From a checkpoint of a small audio captioner.
Model: 3.68M parameters, log mel input, encoder arch quartznet, encoder norm groupnorm, encoder activation relu, encoder depths [3, 3, 3], encoder widths [128, 192, 288], decoder width 192, decoder layers 7, decoder activation geglu.
Data: trained on synthesised sound scenes: up to three everyday sounds over a background, 26041 training examples, 74.5 epochs.
Rows from block 3 of the text decoder, named by matrix and row number. Rows with one number belong to one neuron. Each number is 50 + 15 x the weight over its row's rms, rounded and kept within 0 to 99. All counts start at 0. After the name is the row's rms in percent of the matrix's.
# gate: MLP gate (decoder.blocks.3.mlp.gate.weight, 384x192), inputs 96-191
# fc1: MLP up (decoder.blocks.3.mlp.fc1.weight, 384x192), inputs 96-191
# fc2: MLP down (decoder.blocks.3.mlp.fc2.weight, 192x384, transposed), outputs 96-191
gate.346 102:65 40 38 59 58 70 58 41 63 29 35 37 57 38 49 74 70 64 33 75 39 40 51 66 49 74 37 17 10 61 60 56 57 54 33 49 35 62 48 53 56 60 48 71 42 33 44 63 51 54 39 38 72 60 44 50 84 63 52 49 65 59 43 73 67 50 61 38 65 21 33 44 51 52 57 29 56 60 29 59 39 57 13 36 63 50 52 49 72 32 40 57 41 37 33 46
fc1.346 101:53 66 45 28 24 40 77 34 43 57 64 62 58 68 41 53 55 63 90 43 58 54 38 47 69 72 56 32 38 63 37 64 52 74 51 42 37 57 52 63 48 49 69 59 64 28 50 44 28 30 19 52 16 29 41 43 36 42 49 51 60 21 45 54 58 60 45 48 13 50 60 63 46 85 64 48 50 50 47 48 47 44 50 82 44 64 50 77 67 45 47 32 52 44 52 40
fc2.346 104:63 35 50 34 51 57 49 61 49 93 66 23 34 48 36 24 50 48 64 38 40 39 58 50 38 48 38 54 54 49 75 40 32 40 50 32 54 53 51 44 29 57 43 79 33 69 59 30 57 40 61 36 56 59 40 50 68 46 61 54 58 19 75 35 46 41 50 50 34 66 51 26 47 63 75 41 31 62 63 57 39 57 32 36 53 53 30 43 37 25 34 88 47 59 34 34
gate.347 111:47 45 54 60 53 61 58 37 54 47 46 57 48 35 59 63 41 64 65 66 60 54 46 59 63 63 46 56 28 33 49 40 82 48 52 51 46 41 48 46 81 46 52 28 41 42 90 41 41 51 59 31 46 58 45 30 42 73 67 64 25 28 33 49 14 52 28 36 84 61 58 39 48 85 53 43 51 69 46 45 36 78 25 52 45 35 31 26 42 62 46 68 55 50 33 37
fc1.347 110:35 57 77 60 71 32 58 54 58 50 24 24 57 50 41 60 52 70 55 54 62 80 40 64 74 45 53 40 49 46 55 57 55 59 32 47 65 39 47 64 45 65 65 55 49 66 79 66 30 41 54 21 36 68 56 52 72 50 50 45 54 56 66 35 21 64 50 44 64 23 64 57 90 55 33 42 59 55 75 55 45 64 35 47 44 24 61 36 26 38 53 75 83 47 33 32
fc2.347 104:23 62 64 57 44 32 42 59 74 48 79 64 49 64 32 56 31 45 50 68 48 57 49 42 52 41 56 32 47 69 46 42 77 56 49 72 51 50 29 39 55 48 59 40 63 46 48 78 37 17 62 27 44 42 29 38 43 35 61 74 33 35 41 32 69 20 57 39 30 38 46 44 25 84 54 64 30 56 17 60 48 36 30 55 52 53 69 61 44 37 31 49 39 53 42 58
gate.348 096:68 41 40 34 66 60 47 63 30 13 49 46 44 47 73 36 41 41 52 43 81 50 61 50 43 28 75 46 67 44 48 27 44 49 41 59 69 69 55 24 36 49 64 48 35 36 55 33 36 49 67 34 62 40 78 34 19 20 52 71 56 63 56 63 43 42 72 64 28 51 39 30 36 65 52 48 66 27 45 52 48 37 40 30 47 75 77 69 33 66 33 53 25 35 62 61
fc1.348 097:53 50 46 30 50 52 49 40 56 62 55 57 50 45 22 52 46 65 60 33 24 23 34 93 65 71 50 58 35 63 47 40 48 38 56 37 60 48 46 80 31 39 53 60 67 51 50 71 68 51 61 52 47 45 46 59 36 50 47 29 66 33 34 23 41 58 49 28 68 54 60 74 68 54 43 29 47 55 20 65 50 68 63 60 28 36 56 41 50 56 54 32 46 54 37 46
fc2.348 101:62 32 48 50 28 38 69 55 46 52 62 62 41 45 27 40 57 58 43 49 51 73 26 49 58 80 47 28 52 24 35 60 41 46 57 65 53 38 60 67 48 45 63 31 56 39 65 28 40 44 46 40 46 34 17 40 37 75 36 56 54 37 59 48 56 58 83 42 49 40 60 63 62 47 45 53 46 47 28 66 55 17 37 64 47 61 63 40 57 57 47 35 48 45 49 63
gate.349 111:50 82 61 57 80 51 69 41 60 42 54 30 51 51 32 45 69 55 87 67 41 48 48 50 41 32 58 37 35 31 37 37 81 58 71 54 54 71 61 22 45 33 53 37 69 60 53 72 25 70 33 69 37 68 39 38 72 61 57 71 42 43 40 66 51 55 32 32 42 60 19 56 63 46 56 49 30 62 59 65 62 47 54 58 33 66 52 95 45 48 59 41 26 46 56 22
fc1.349 111:47 47 50 45 30 56 66 71 60 40 29 42 43 55 32 45 35 57 42 62 65 48 39 43 59 45 70 36 60 49 53 40 73 52 35 58 51 32 47 69 39 50 31 61 24 44 48 25 40 39 49 45 51 47 49 52 28 41 72 51 59 41 63 43 59 34 39 22 65 51 59 63 50 72 56 68 62 54 55 44 43 53 82 63 58 43 50 40 25 82 55 72 35 36 74 46
fc2.349 106:40 75 62 69 74 47 48 50 73 29 51 47 37 25 69 61 63 49 58 50 62 17 64 80 68 24 45 33 51 56 42 51 68 43 60 32 55 43 40 46 34 43 39 36 69 56 36 68 58 38 41 43 33 54 52 20 46 50 89 56 45 57 62 51 80 44 46 70 38 51 54 68 58 86 66 59 39 61 42 48 39 69 52 58 20 46 57 37 41 63 30 46 12 15 63 50
gate.350 093:45 52 46 64 39 67 50 36 60 44 49 37 38 30 51 48 62 71 74 68 38 42 63 70 45 42 59 43 21 50 26 31 65 52 73 55 59 32 54 53 78 38 60 48 26 66 54 63 54 70 30 40 48 41 26 73 33 35 58 16 61 60 15 67 71 55 32 64 43 61 65 30 40 59 85 53 31 48 39 72 33 34 73 42 56 34 49 50 72 63 78 59 55 79 51 45
fc1.350 093:44 50 32 55 49 69 69 58 66 59 70 69 45 60 45 42 54 66 35 44 65 70 70 55 38 32 77 45 24 39 43 31 75 39 75 46 64 61 56 76 64 81 71 60 30 59 43 37 51 67 33 64 58 52 51 55 51 58 63 51 58 52 49 37 52 84 23 43 65 59 73 38 39 63 41 19 58 29 37 49 43 20 35 53 33 47 61 26 53 45 43 46 59 54 59 24
fc2.350 094:40 42 70 49 50 59 77 54 41 30 41 64 53 56 23 26 55 27 27 59 59 23 40 40 47 49 38 57 49 46 19 40 41 34 67 20 49 50 67 61 52 46 60 58 71 53 66 38 57 53 30 71 61 52 56 63 63 20 53 65 35 67 46 47 59 55 75 26 67 55 61 53 54 65 47 64 43 27 69 55 65 23 42 14 36 23 28 67 36 54 50 58 67 48 36 55
gate.351 103:34 58 62 40 35 39 44 33 73 65 61 54 16 29 31 52 49 66 39 66 44 72 51 51 58 55 28 81 27 56 69 40 51 77 33 59 40 57 50 55 26 51 24 38 62 40 54 31 52 64 57 55 29 33 39 39 16 55 67 41 59 78 58 57 37 29 59 50 37 24 52 68 72 35 82 43 39 49 94 58 42 59 73 69 34 38 60 50 78 64 57 57 41 44 52 56
fc1.351 111:99 53 40 27 35 43 41 43 45 45 52 35 49 67 48 52 50 83 34 34 81 25 34 71 47 46 48 71 63 60 52 62 24 39 40 40 43 65 53 77 31 64 44 50 40 36 29 34 45 51 54 48 46 60 29 32 52 58 84 66 74 80 46 46 56 84 49 50 51 58 41 52 17 56 72 42 67 76 30 44 26 56 48 29 59 57 41 38 58 40 62 41 47 35 38 37
fc2.351 103:43 48 72 36 50 45 23 54 41 58 26 32 22 56 37 57 18 79 41 74 48 32 39 54 73 58 27 49 65 67 31 47 46 69 59 71 49 36 37 50 65 58 28 38 64 50 61 43 42 37 50 50 25 28 46 51 32 32 37 50 61 80 52 47 35 39 36 51 38 38 42 64 43 70 77 52 77 55 71 42 39 46 60 25 48 53 39 52 41 53 37 43 46 64 39 46
gate.352 087:70 51 26 62 43 50 13 33 58 40 53 56 45 42 53 59 60 25 37 00 50 17 34 70 51 66 51 54 73 36 51 51 65 44 48 42 47 45 67 70 42 55 46 41 54 33 49 55 41 52 48 37 41 53 66 26 77 53 62 85 56 52 52 72 68 49 55 53 72 39 58 52 44 52 59 44 77 51 73 54 33 62 50 84 74 53 54 37 49 69 35 21 46 31 76 79
fc1.352 090:49 74 60 42 54 68 48 39 40 77 32 39 52 55 59 69 49 57 50 21 48 68 82 59 38 59 44 45 64 48 45 36 46 66 57 72 22 48 30 66 41 65 57 36 38 44 30 40 21 51 62 29 33 48 69 45 44 35 60 49 55 51 52 61 84 63 63 56 39 39 42 78 56 57 47 25 70 63 41 45 39 31 48 83 61 27 55 64 48 63 09 29 49 19 45 50
fc2.352 093:37 52 38 18 67 54 54 22 42 61 61 52 72 36 43 30 43 39 39 39 66 63 58 54 41 39 42 47 21 76 50 60 85 45 45 69 60 52 55 38 60 35 47 59 76 45 56 66 44 45 60 69 68 60 52 36 32 46 54 61 48 43 33 65 69 69 29 48 67 50 36 59 69 63 84 70 44 65 81 19 57 64 69 38 49 38 27 37 26 22 55 46 83 56 52 46
gate.353 075:46 68 48 40 39 46 44 64 60 39 41 38 67 36 27 50 48 43 71 57 70 71 36 62 76 29 13 21 26 55 62 37 50 77 33 54 25 57 50 44 62 90 52 62 38 59 58 50 61 46 55 14 51 67 24 37 41 50 29 61 83 64 36 22 63 49 58 62 61 38 58 77 49 38 54 57 32 34 41 47 48 62 79 29 45 55 33 62 67 34 53 54 54 57 59 20
fc1.353 082:67 77 71 57 40 23 64 56 44 26 48 77 52 33 60 44 24 46 51 75 65 53 49 60 62 79 34 27 14 43 53 67 70 70 36 64 54 41 50 29 67 67 85 67 61 24 45 43 31 47 32 43 20 51 60 45 52 43 61 42 86 49 27 24 29 38 36 40 61 61 23 30 60 69 55 45 56 50 51 47 46 64 36 32 59 55 36 76 42 49 63 75 59 70 72 28
fc2.353 086:61 66 30 46 57 64 28 33 33 44 33 63 63 61 60 09 62 53 61 42 66 46 45 52 35 46 56 33 50 55 75 80 55 08 54 61 65 45 38 29 23 34 47 54 39 51 19 38 56 18 30 31 39 48 73 34 88 40 39 16 72 79 59 44 35 52 52 51 24 38 43 65 44 51 47 46 39 55 59 61 56 42 35 66 51 44 55 21 61 38 69 38 68 51 38 43
gate.354 092:29 40 47 41 67 61 33 71 60 27 48 39 38 45 52 64 89 58 49 70 53 63 35 55 78 55 38 36 41 52 64 43 43 49 66 60 29 33 52 17 42 09 76 63 52 46 50 76 40 57 54 44 65 50 68 77 50 46 52 43 41 47 96 69 60 39 57 41 59 63 50 70 61 38 70 61 39 46 34 41 65 76 54 32 54 52 41 57 42 39 56 39 55 81 31 51
fc1.354 097:52 62 40 46 42 43 33 52 54 68 58 39 44 50 38 35 39 51 68 58 73 42 42 51 59 31 85 37 34 22 40 60 35 76 60 36 67 71 54 32 98 64 36 58 46 63 64 50 58 52 52 43 51 63 45 35 51 61 18 22 52 51 59 33 48 40 45 50 38 25 38 83 53 56 23 31 45 72 66 50 30 53 34 28 49 44 62 55 56 53 61 26 57 58 12 35
fc2.354 093:36 52 47 53 18 30 50 47 56 36 50 62 60 33 65 53 66 42 32 67 83 48 71 41 55 58 51 86 24 41 74 48 32 29 36 73 63 63 40 73 46 44 15 58 55 55 58 22 38 51 51 35 31 73 44 53 86 36 60 46 48 67 60 55 25 47 66 30 43 52 63 51 39 58 51 58 47 58 40 40 19 44 50 67 30 49 16 32 59 68 63 38 57 50 72 42
gate.355 093:69 69 47 42 55 22 60 45 37 68 80 37 70 21 50 33 61 48 00 26 34 57 72 45 52 50 39 60 20 59 43 32 72 28 60 56 54 60 45 57 14 44 62 63 56 17 64 52 27 45 64 42 58 44 46 35 41 39 40 55 38 33 49 36 60 36 37 47 58 52 55 55 82 28 34 54 58 44 44 68 40 45 67 62 44 29 37 57 62 62 62 54 60 52 63 64
fc1.355 099:54 49 54 61 43 33 66 26 32 88 45 57 46 49 54 59 45 61 67 56 38 72 72 63 51 67 41 38 32 30 51 49 60 42 78 53 58 75 53 31 27 34 76 54 46 19 30 17 47 56 46 20 53 50 57 37 28 26 79 55 52 79 62 55 26 34 46 41 80 39 49 35 66 39 49 59 46 43 58 58 27 36 66 65 40 32 62 54 59 63 48 66 47 43 41 43
fc2.355 101:51 32 57 52 42 41 55 99 53 73 52 85 79 53 54 46 37 35 49 32 72 64 49 33 53 62 55 38 43 52 67 55 62 26 38 61 60 40 82 56 47 79 48 70 44 36 66 50 63 37 57 51 52 31 55 28 34 36 37 50 61 45 42 52 42 44 76 40 65 59 00 36 52 62 51 56 52 41 69 54 27 30 45 45 57 29 60 22 73 52 30 51 42 46 57 49
gate.356 094:57 57 50 54 49 80 50 46 65 62 44 55 53 56 46 45 18 64 48 65 80 61 71 42 41 48 54 38 67 60 37 91 44 52 19 35 65 57 75 27 67 39 62 39 72 41 37 41 49 55 53 34 58 52 79 19 44 57 79 25 65 49 64 64 53 38 50 99 41 39 56 69 68 59 55 39 67 17 94 59 60 44 82 56 19 52 59 35 49 47 29 75 60 46 38 51
fc1.356 087:58 50 42 71 45 47 49 63 49 56 44 62 44 54 40 26 47 61 27 43 41 36 52 62 24 40 32 45 51 49 39 44 87 46 33 34 63 52 40 46 56 74 62 76 64 32 26 35 60 22 35 40 72 75 41 65 92 68 38 36 32 25 39 45 47 57 47 50 52 62 59 50 03 29 48 58 92 58 64 49 39 66 77 20 49 46 48 72 49 57 42 37 38 45 55 72
fc2.356 091:62 37 63 52 56 52 40 38 43 37 42 46 56 62 99 46 35 64 58 73 27 45 36 61 62 54 62 61 55 60 46 52 64 71 53 52 82 62 50 37 14 41 52 18 49 51 87 78 41 73 74 76 45 44 91 44 44 48 48 75 47 35 39 66 49 46 71 65 25 52 56 57 46 65 48 68 54 35 56 57 49 58 45 62 45 70 55 52 66 49 64 64 75 15 48 59
gate.357 098:55 50 50 67 49 52 39 63 59 42 69 37 48 58 52 38 61 57 31 68 44 37 61 49 48 37 52 61 30 68 73 35 46 73 52 42 48 44 51 48 48 62 68 40 62 36 65 61 48 43 52 42 37 50 48 46 66 37 52 67 54 56 29 53 54 33 22 55 33 47 43 37 74 47 37 64 35 65 32 57 54 26 74 47 51 48 42 60 59 68 58 64 42 34 29 57
fc1.357 092:56 30 59 29 61 39 52 39 83 50 39 57 65 46 43 40 37 51 66 00 65 65 66 59 39 68 40 64 52 23 55 44 53 43 49 45 62 65 56 62 65 36 44 67 41 31 37 44 59 54 72 43 52 51 38 41 36 60 24 36 71 30 48 65 60 48 81 53 72 44 40 44 57 39 35 65 43 26 69 27 38 47 51 47 49 81 62 58 36 62 49 40 40 55 39 71
fc2.357 092:62 26 28 50 33 38 50 74 64 48 45 42 36 77 47 53 56 46 61 36 21 33 24 60 81 17 30 56 40 52 52 37 45 79 31 37 71 40 44 33 28 77 39 45 33 48 58 40 12 65 48 43 38 27 38 20 62 51 68 26 43 41 53 50 54 65 48 45 71 62 33 49 33 57 53 32 52 57 43 62 56 57 69 51 55 43 37 33 69 44 29 61 59 42 40 40
gate.358 100:52 56 69 50 50 63 51 56 43 34 74 42 56 34 49 54 49 47 45 43 44 62 61 55 76 62 64 22 35 26 48 56 41 44 49 49 52 45 36 59 50 34 51 58 67 50 59 55 47 73 41 39 55 52 26 46 44 71 33 29 54 42 57 53 61 51 52 32 70 50 33 68 45 58 63 34 78 26 42 35 39 69 47 57 47 40 40 39 31 44 50 35 49 60 43 55
fc1.358 096:48 61 63 44 58 44 26 48 51 43 79 36 79 46 46 49 25 40 60 59 68 54 57 53 50 41 44 32 56 14 34 52 41 54 43 57 66 21 71 51 35 56 51 59 70 50 17 29 81 56 51 36 63 67 59 47 49 39 46 41 40 56 37 44 53 27 21 57 56 55 35 65 67 60 60 39 42 50 60 35 52 65 51 60 83 12 52 40 45 37 37 64 45 29 48 52
fc2.358 092:61 64 32 38 56 58 54 33 42 37 51 42 14 62 40 31 71 37 49 45 07 23 68 58 35 22 52 60 73 69 53 51 83 57 53 51 41 25 55 35 65 55 60 56 21 60 44 65 65 59 31 38 50 62 64 47 35 35 59 68 57 76 52 45 85 40 63 61 71 59 52 26 48 44 34 29 49 65 53 64 48 52 44 55 43 78 51 58 57 63 62 54 55 56 52 36
gate.359 094:51 62 37 46 74 48 20 34 58 24 91 46 61 38 49 45 54 43 25 69 68 63 27 50 69 48 40 50 69 46 59 57 40 31 51 48 24 63 28 30 57 33 47 45 44 43 58 68 59 43 53 57 67 35 45 34 54 60 67 41 47 47 84 37 48 31 47 42 38 41 49 42 39 37 51 62 62 37 42 38 44 46 57 64 78 29 64 86 95 77 56 47 41 45 55 56
fc1.359 093:46 44 64 36 28 71 43 78 69 52 70 51 48 57 42 31 50 42 44 37 48 50 50 53 62 33 39 68 28 23 47 33 51 65 58 59 59 24 56 69 52 76 83 38 46 74 49 54 58 55 62 52 52 64 66 57 63 51 36 42 28 44 20 54 29 71 47 24 68 51 32 63 67 62 00 55 21 65 63 51 53 79 71 46 57 40 47 55 47 45 43 65 77 70 22 35
fc2.359 099:54 44 40 80 23 62 53 19 58 74 34 51 45 35 12 63 26 65 51 46 39 52 68 59 30 54 43 64 48 34 47 42 66 44 59 60 52 55 54 38 40 59 52 47 67 45 69 48 55 57 66 53 33 22 53 63 98 27 31 58 36 46 54 46 47 66 50 40 54 65 34 43 59 60 49 72 49 34 45 44 64 42 40 36 55 32 53 36 73 83 81 52 44 32 46 36
gate.360 104:36 60 45 41 47 42 38 56 54 50 55 20 28 36 50 62 47 41 48 69 39 70 43 73 45 22 67 38 62 42 34 26 59 62 38 66 47 37 39 70 50 48 52 58 22 65 35 38 66 15 53 34 48 41 35 49 29 46 48 48 43 59 41 46 17 61 33 59 33 65 21 45 52 61 48 61 20 41 63 55 53 60 61 47 66 57 68 53 68 69 68 67 65 44 05 61
fc1.360 109:56 54 54 16 77 75 56 44 37 65 39 51 49 69 56 33 50 38 53 49 49 11 73 40 58 68 61 38 78 56 56 52 36 46 63 57 42 61 41 73 48 75 16 59 68 44 49 56 43 61 43 72 38 55 46 56 58 43 49 48 54 72 41 35 52 39 54 55 55 66 61 62 51 64 40 41 61 54 16 64 35 54 38 66 36 39 34 50 31 64 38 28 59 67 35 41
fc2.360 108:54 60 67 47 48 53 66 45 64 33 68 39 58 18 47 65 67 27 61 33 70 44 24 51 29 67 48 70 62 34 42 68 47 43 58 52 58 28 55 53 56 61 47 37 84 61 68 66 55 63 48 50 30 70 14 70 42 37 37 86 48 72 51 42 57 45 53 39 76 59 27 45 62 49 75 28 66 59 43 41 69 26 57 34 49 50 69 52 55 43 74 42 59 32 69 55
gate.361 087:70 27 49 36 47 69 46 46 37 75 64 42 81 27 43 41 33 78 77 52 67 41 47 49 58 63 66 36 64 52 49 47 71 59 63 47 52 19 70 46 42 53 47 46 52 81 78 41 56 14 60 49 55 57 36 74 51 72 43 51 52 45 50 37 67 52 37 78 40 29 37 57 54 55 70 71 25 39 21 35 55 78 64 48 64 41 44 27 37 30 67 60 30 41 55 39
fc1.361 089:37 18 33 33 54 47 63 37 44 60 64 57 14 46 58 39 49 51 48 60 49 52 50 41 60 43 45 36 45 56 44 76 57 52 48 17 54 15 48 53 45 54 40 65 79 72 67 48 47 60 45 51 36 60 23 34 17 50 56 42 84 74 43 72 60 61 29 49 58 59 50 70 64 49 38 48 31 42 31 22 62 55 44 56 64 51 55 50 64 31 52 54 64 53 48 55
fc2.361 092:46 52 48 52 28 76 24 53 58 65 53 47 33 43 39 35 46 19 53 62 67 43 36 51 60 14 45 41 42 33 64 64 48 45 64 19 57 56 30 47 17 71 36 43 62 41 38 42 40 37 30 80 45 36 44 49 43 70 50 69 65 80 46 21 76 65 42 78 59 46 55 22 50 57 70 40 54 56 62 37 59 36 71 22 57 46 56 69 58 78 14 57 43 60 32 49
gate.362 095:66 75 59 63 41 10 44 35 52 64 51 59 56 48 46 52 19 20 63 32 54 57 64 27 88 65 61 73 88 46 74 64 60 46 57 63 56 60 40 39 76 45 55 49 63 46 36 53 33 62 47 54 67 25 60 48 44 39 50 67 47 50 54 58 55 47 39 43 56 66 79 65 70 63 70 65 53 55 56 50 49 79 49 62 24 73 64 49 58 43 47 53 77 52 51 52
fc1.362 092:50 00 58 52 62 73 59 49 54 57 58 46 72 60 68 41 49 62 50 51 52 37 45 78 48 05 40 52 44 70 61 52 36 66 29 31 52 40 54 44 48 41 57 58 58 60 35 39 50 60 53 42 49 62 52 38 36 63 38 67 57 52 40 61 64 62 23 54 53 66 49 53 45 44 25 66 73 32 43 74 71 31 58 56 74 48 49 61 34 35 42 65 41 33 64 57
fc2.362 092:58 41 32 52 53 44 38 45 48 55 65 26 67 40 38 53 63 32 82 41 34 63 23 24 77 75 34 49 30 50 57 50 42 82 40 46 73 58 47 51 51 54 52 62 42 54 42 60 47 55 59 54 32 40 46 57 42 59 36 67 65 57 49 71 34 74 22 57 37 34 57 20 55 62 33 32 34 63 51 49 59 25 59 47 53 64 69 19 60 52 54 87 70 69 75 46
gate.363 080:64 57 42 45 42 75 25 17 32 25 60 33 34 27 31 52 48 64 56 41 54 65 39 50 36 33 67 38 42 52 76 65 71 64 43 66 64 69 46 38 65 63 29 59 64 61 78 52 33 43 27 50 80 48 33 37 49 66 63 58 59 42 41 52 72 56 50 42 41 26 56 31 64 79 57 60 63 50 53 60 43 44 26 56 42 63 51 61 34 46 59 52 46 37 65 62
fc1.363 081:38 59 61 46 35 28 48 60 62 59 62 53 53 71 61 64 28 09 59 71 21 23 36 49 69 75 50 54 55 28 40 27 53 38 42 40 44 32 56 37 33 46 59 48 67 59 21 66 59 43 53 76 33 43 38 63 49 23 52 59 42 47 55 42 42 30 30 38 32 65 40 44 50 38 62 41 50 51 53 33 63 56 55 40 15 57 61 55 55 65 72 38 50 75 47 45
fc2.363 091:44 61 72 63 35 60 69 53 44 65 44 26 46 65 43 59 30 40 56 29 76 68 76 35 62 54 62 69 33 93 79 46 62 77 46 62 38 49 38 21 52 49 52 38 61 64 41 55 57 65 36 62 68 52 48 81 39 39 48 62 51 47 55 50 44 49 56 46 64 51 34 72 32 52 42 67 41 81 71 51 54 65 59 57 67 76 45 48 50 35 52 30 60 64 53 46
gate.364 095:58 49 65 40 39 44 64 48 56 59 57 33 56 39 69 50 50 26 71 55 13 28 84 52 45 52 20 69 34 44 41 65 75 57 63 38 51 25 38 26 63 48 66 91 46 36 38 64 57 70 45 53 50 73 40 56 51 40 80 52 73 49 58 60 35 46 47 55 39 60 73 68 43 33 51 51 49 25 55 71 71 36 52 47 54 42 44 38 26 55 79 53 31 48 42 48
fc1.364 093:59 54 38 38 54 55 41 46 80 63 37 40 51 30 51 46 65 21 66 34 47 36 77 40 33 33 28 47 40 51 42 50 55 39 57 44 71 40 59 73 79 44 61 60 68 57 27 42 38 63 34 54 40 90 30 63 56 58 57 45 73 57 63 49 47 58 52 34 35 48 65 61 41 39 62 50 38 23 86 41 60 24 50 50 25 62 33 30 22 48 86 29 53 36 30 64
fc2.364 094:34 61 40 52 23 63 14 63 51 23 30 48 41 48 24 24 51 50 75 45 39 44 37 51 75 44 45 37 50 42 57 53 73 00 71 91 35 49 36 58 49 40 69 29 56 48 36 48 35 58 67 33 49 38 56 27 59 34 47 61 76 45 42 53 69 46 18 52 38 61 36 53 48 61 45 17 55 91 57 62 40 39 64 49 81 71 51 41 68 59 51 36 73 43 54 51
gate.365 095:64 64 48 93 30 39 29 58 64 54 52 58 15 57 57 50 47 73 45 62 72 57 39 33 54 36 46 88 55 28 19 61 45 43 45 64 50 41 47 62 40 25 61 54 65 46 43 53 49 76 34 47 35 51 57 73 77 23 42 41 62 86 39 52 48 65 48 55 71 72 60 28 45 60 47 34 07 46 63 44 62 41 61 40 58 35 40 58 39 50 10 37 36 60 57 75
fc1.365 097:54 60 67 76 49 40 38 40 55 14 31 50 49 66 81 59 21 58 54 45 60 43 48 35 62 49 32 48 62 35 64 41 62 61 86 50 46 41 23 55 60 37 38 60 69 65 45 62 55 43 36 41 15 56 51 49 83 46 55 47 47 85 66 59 29 67 36 35 83 63 62 46 69 23 19 20 39 44 53 46 40 48 65 77 56 59 49 62 41 63 39 46 57 31 67 67
fc2.365 104:34 62 52 66 80 46 50 63 56 64 54 80 55 58 57 20 70 77 67 66 62 42 43 32 40 50 41 66 77 68 76 45 53 72 69 50 51 71 71 77 48 68 46 29 51 17 32 44 89 48 49 71 87 45 60 50 59 45 62 44 45 29 37 50 34 61 76 49 27 58 41 50 56 25 56 63 41 48 57 61 51 69 35 30 56 70 51 44 71 29 48 36 57 50 64 45
gate.366 086:53 53 27 56 69 46 31 29 49 49 65 65 53 10 04 38 47 50 41 27 49 42 53 65 28 69 74 58 58 39 65 45 49 39 57 69 45 27 57 27 26 45 50 41 46 84 43 51 63 80 55 43 68 23 78 48 68 61 31 51 58 60 51 57 56 49 16 53 56 06 29 46 66 37 80 36 21 40 28 77 47 46 36 53 59 43 68 36 64 41 49 67 23 22 72 51
fc1.366 092:54 57 47 44 35 58 37 28 58 74 38 60 33 59 75 68 55 53 68 10 51 59 35 20 50 82 63 36 63 54 23 53 49 66 30 65 56 43 45 62 51 59 65 64 53 57 56 27 66 45 61 60 38 41 41 41 49 32 71 63 74 45 73 60 37 76 50 44 42 68 44 73 66 48 59 53 91 38 60 27 61 52 25 29 57 35 57 35 36 27 52 37 45 49 60 62
fc2.366 100:88 45 33 81 48 49 56 59 41 43 42 45 52 38 38 56 64 54 32 56 20 50 20 55 70 70 45 34 51 79 64 64 37 64 41 23 86 27 47 28 64 57 63 39 41 55 28 37 24 78 59 59 55 45 35 47 35 26 43 39 50 65 57 61 35 48 57 54 65 49 70 48 37 68 63 38 07 47 47 62 42 46 48 53 48 42 35 65 56 45 50 51 31 11 46 53
gate.367 100:48 52 25 66 62 60 54 49 59 46 72 56 67 51 64 18 64 32 37 79 27 38 59 45 34 53 45 49 45 38 41 47 74 40 44 41 12 54 28 45 32 58 32 35 32 69 76 37 41 61 53 53 40 45 49 19 43 56 38 52 76 55 74 64 20 63 52 56 58 33 66 42 24 71 49 31 63 44 63 47 74 65 40 52 49 64 43 39 49 54 45 22 16 69 65 55
fc1.367 100:38 62 24 58 72 78 41 57 45 48 23 35 68 56 49 24 45 41 43 71 51 31 42 50 53 59 49 44 39 47 54 43 57 61 37 22 60 66 46 43 33 51 29 22 54 58 33 38 46 69 30 53 37 53 71 59 63 47 33 69 61 24 31 59 40 49 53 46 39 48 54 57 58 85 60 54 65 47 55 43 61 52 61 51 65 46 40 30 75 48 53 38 51 48 44 57
fc2.367 095:24 37 56 86 51 42 45 48 47 44 38 44 48 72 55 64 48 51 69 51 54 34 48 46 29 49 62 59 48 33 59 64 54 63 23 63 76 47 82 17 55 44 80 48 71 47 32 60 32 36 47 43 65 72 31 54 52 42 54 71 37 64 54 60 62 56 54 36 75 47 40 52 37 53 60 47 44 84 59 68 51 50 42 64 68 59 14 72 59 73 64 62 45 70 43 64
gate.368 103:48 37 60 25 45 42 58 55 37 44 30 54 46 62 87 50 35 55 73 39 68 51 74 67 69 48 51 43 58 45 41 84 71 42 66 54 44 63 52 37 43 55 22 53 59 57 34 35 58 42 39 44 72 43 70 67 39 52 27 65 47 58 55 45 35 53 71 45 51 50 47 58 35 41 41 47 90 52 39 63 29 48 60 33 54 63 25 33 58 68 64 07 33 31 31 57
fc1.368 101:64 00 45 46 38 49 44 48 28 24 31 43 49 76 55 29 48 35 66 43 53 41 77 45 55 41 56 34 33 49 45 63 35 72 53 28 58 47 33 56 66 48 40 44 53 44 46 57 51 27 30 78 87 41 75 38 31 51 44 56 41 25 69 39 31 67 43 42 50 32 45 74 63 67 77 60 54 50 53 18 45 24 56 54 60 71 34 40 48 51 16 49 41 34 49 36
fc2.368 105:50 60 46 39 49 37 61 44 44 72 38 43 33 58 59 25 52 63 42 73 29 66 58 66 50 52 66 82 45 24 50 81 29 51 48 33 50 52 62 48 66 50 63 56 61 59 16 48 49 56 44 50 60 67 56 38 34 65 48 18 62 55 32 50 29 70 75 25 47 53 46 56 41 57 85 63 64 73 38 45 61 62 70 23 49 67 43 43 60 84 25 36 62 51 37 28